Weights of a small audio embedding model.
Model: norm batchnorm, depths [18], widths [320].
Training: batches of 128, held-out accuracy 100%.
Data: trained on short made-up English sentences, spoken by a formant synthesiser in many voices, 26041 training examples.
Rows from block 5 of a small audio embedding model, named by matrix and row number. Each number is 50 + 15 x the weight over its row's rms, rounded and kept within 0 to 99. All counts start at 0. After the name is the row's rms in percent of the matrix's.
Before each channel's rows are labels from the 100 clips, of 14976, where the channel reaches its highest value: "strongest on" is what is common among them. Only what is clearly more common there than usual is listed. The data: short made-up English sentences, spoken by a formant synthesiser in many voices.
# c30: last pointwise conv (model.blocks.5.c3.0.weight, 320x320x1), inputs 160-319

strongest on: voice: child-like voice
c30.181 086:71 70 33 47 46 12 41 49 29 55 47 44 40 51 41 20 77 51 56 50 42 26 50 55 38 34 66 38 62 26 50 73 09 68 80 14 73 73 25 35 46 35 53 46 18 51 20 69 36 40 43 44 44 31 39 33 54 38 46 31 44 62 45 43 57 28 75 53 39 53 50 64 58 63 47 47 70 41 43 62 51 34 69 27 39 74 62 76 44 25 58 54 73 50 52 32 62 53 37 18 57 63 44 27 57 55 71 43 47 20 39 17 69 54 43 60 54 58 44 48 52 64 55 77 29 45 40 56 54 51 54 42 46 62 31 64 49 70 52 59 44 55 58 45 27 44 38 61 21 48 51 29 40 73 43 49 54 72 60 55

strongest on: voice: high voice
c30.195 093:48 39 55 62 34 36 60 41 65 48 50 43 58 50 51 30 46 33 52 39 49 52 48 62 47 45 35 75 30 34 81 44 68 69 68 53 63 54 46 20 64 73 44 42 36 53 33 56 23 45 55 47 62 15 85 61 64 33 47 55 54 61 54 62 29 48 67 38 49 55 60 30 73 59 68 64 39 35 48 55 60 77 23 75 46 44 60 39 83 52 49 42 62 53 63 47 29 36 35 46 56 38 61 48 58 47 42 61 51 57 51 48 42 57 66 49 33 22 36 76 55 41 75 42 57 57 59 40 40 49 46 12 37 57 31 52 56 64 63 40 34 70 29 60 60 62 64 78 53 26 53 46 51 53 50 32 43 45 57 32

strongest on: voice: high voice; number of words: 4; intonation: falling
c30.319 092:52 18 54 44 59 33 38 60 30 13 71 37 39 65 47 30 70 39 58 45 45 34 70 45 39 21 58 75 30 44 46 55 61 63 31 48 58 50 49 34 77 65 55 62 47 28 46 62 45 54 56 45 40 45 75 55 45 38 37 80 45 23 50 29 55 40 37 39 82 43 49 36 48 72 57 71 62 66 37 45 69 57 39 43 48 46 47 66 63 36 71 44 47 58 48 49 67 35 42 71 56 36 57 47 63 18 32 44 22 55 32 50 66 42 47 76 60 61 24 45 55 48 51 50 41 43 51 46 27 69 48 47 56 50 38 39 23 45 25 17 43 32 37 46 54 23 36 33 40 27 67 51 32 56 30 59 51 39 70 45

strongest on: voice: child-like voice
c30.180 093:52 55 28 67 50 76 51 79 80 82 51 24 55 46 55 43 41 46 55 60 29 52 46 51 67 35 45 62 31 69 51 42 33 40 60 53 58 61 44 52 75 43 63 26 56 43 36 51 53 21 39 45 30 46 21 42 46 60 82 35 49 51 16 55 51 57 60 65 54 43 44 81 43 30 50 67 68 68 36 64 44 40 45 40 61 56 20 55 53 48 64 69 69 33 77 82 66 15 51 54 60 63 36 42 50 72 37 29 42 62 80 38 65 39 76 53 72 41 35 54 26 47 47 52 71 61 47 31 52 54 51 67 28 43 14 65 58 44 57 44 58 66 30 33 81 38 71 16 48 70 74 46 66 48 34 30 43 34 56 54

strongest on: voice: child-like voice; intonation: falling
c30.298 105:47 54 61 50 44 51 47 29 37 98 04 27 49 33 67 39 41 48 47 48 60 68 46 44 50 40 30 32 46 52 52 61 55 66 66 63 51 35 71 49 74 54 61 61 55 45 54 56 38 60 38 50 33 29 62 44 49 60 60 75 73 51 38 30 69 42 53 38 61 35 46 57 51 23 42 51 40 49 41 56 62 37 46 50 30 21 51 33 41 45 25 73 93 52 44 54 74 38 39 44 52 68 68 47 55 78 76 33 38 63 47 76 86 00 31 57 93 42 30 34 48 48 46 47 65 40 20 52 33 42 29 44 66 77 49 59 50 52 73 08 40 46 36 47 31 61 72 48 31 47 41 44 35 46 75 41 55 43 26 56

strongest on: voice: child-like voice
c30.165 094:54 45 48 55 38 51 42 75 47 76 57 59 83 74 74 81 50 72 47 49 39 35 50 65 54 35 66 74 37 39 50 47 40 50 21 72 40 36 39 56 60 54 28 56 36 68 44 35 36 50 52 69 79 35 54 19 44 50 58 68 58 28 55 61 45 53 25 39 57 57 47 69 46 56 45 51 17 46 58 35 62 43 50 38 61 16 72 47 37 37 71 25 60 34 56 43 52 54 76 59 34 78 48 46 48 69 29 63 42 14 54 24 49 78 42 64 42 86 41 62 39 35 34 51 53 34 65 62 50 37 44 70 32 69 37 31 86 41 73 70 57 68 41 29 54 34 37 49 66 79 28 39 52 51 50 52 62 50 28 54

strongest on: voice: high voice; intonation: rise then fall
c30.174 106:42 47 11 56 39 53 50 60 67 51 32 84 61 60 49 36 54 45 45 68 36 48 62 20 53 49 28 41 33 24 40 62 39 11 46 29 48 36 51 38 50 32 80 68 57 23 76 63 60 56 61 49 62 57 54 16 29 46 59 55 25 51 14 44 68 22 68 32 46 54 62 52 79 67 35 72 67 59 56 57 54 56 45 55 48 53 37 77 70 22 61 39 75 15 42 22 50 61 42 51 56 25 35 78 21 60 67 55 41 45 36 36 66 50 51 39 67 46 61 71 50 29 09 45 62 60 40 42 32 46 51 53 41 71 45 35 35 55 44 49 51 69 51 54 76 49 40 46 33 48 58 57 38 66 53 32 42 21 63 52

strongest on: voice: child-like voice
c30.164 102:40 37 57 42 38 50 47 56 37 79 40 43 44 37 64 60 51 80 73 37 43 58 34 76 27 69 68 86 59 48 46 35 21 50 48 50 00 44 81 44 64 68 57 55 57 55 54 43 31 51 59 36 58 49 23 46 37 28 49 60 58 48 85 52 41 24 48 66 61 41 45 70 16 20 60 57 39 39 54 53 72 37 29 59 40 40 57 47 65 36 27 33 99 48 53 50 60 34 54 71 60 65 61 45 82 68 62 61 69 57 44 47 63 43 37 50 95 53 13 32 23 42 77 56 50 55 41 62 46 44 29 57 37 61 53 35 55 32 57 41 66 55 62 48 39 52 44 62 43 31 46 27 55 57 22 46 44 51 19 45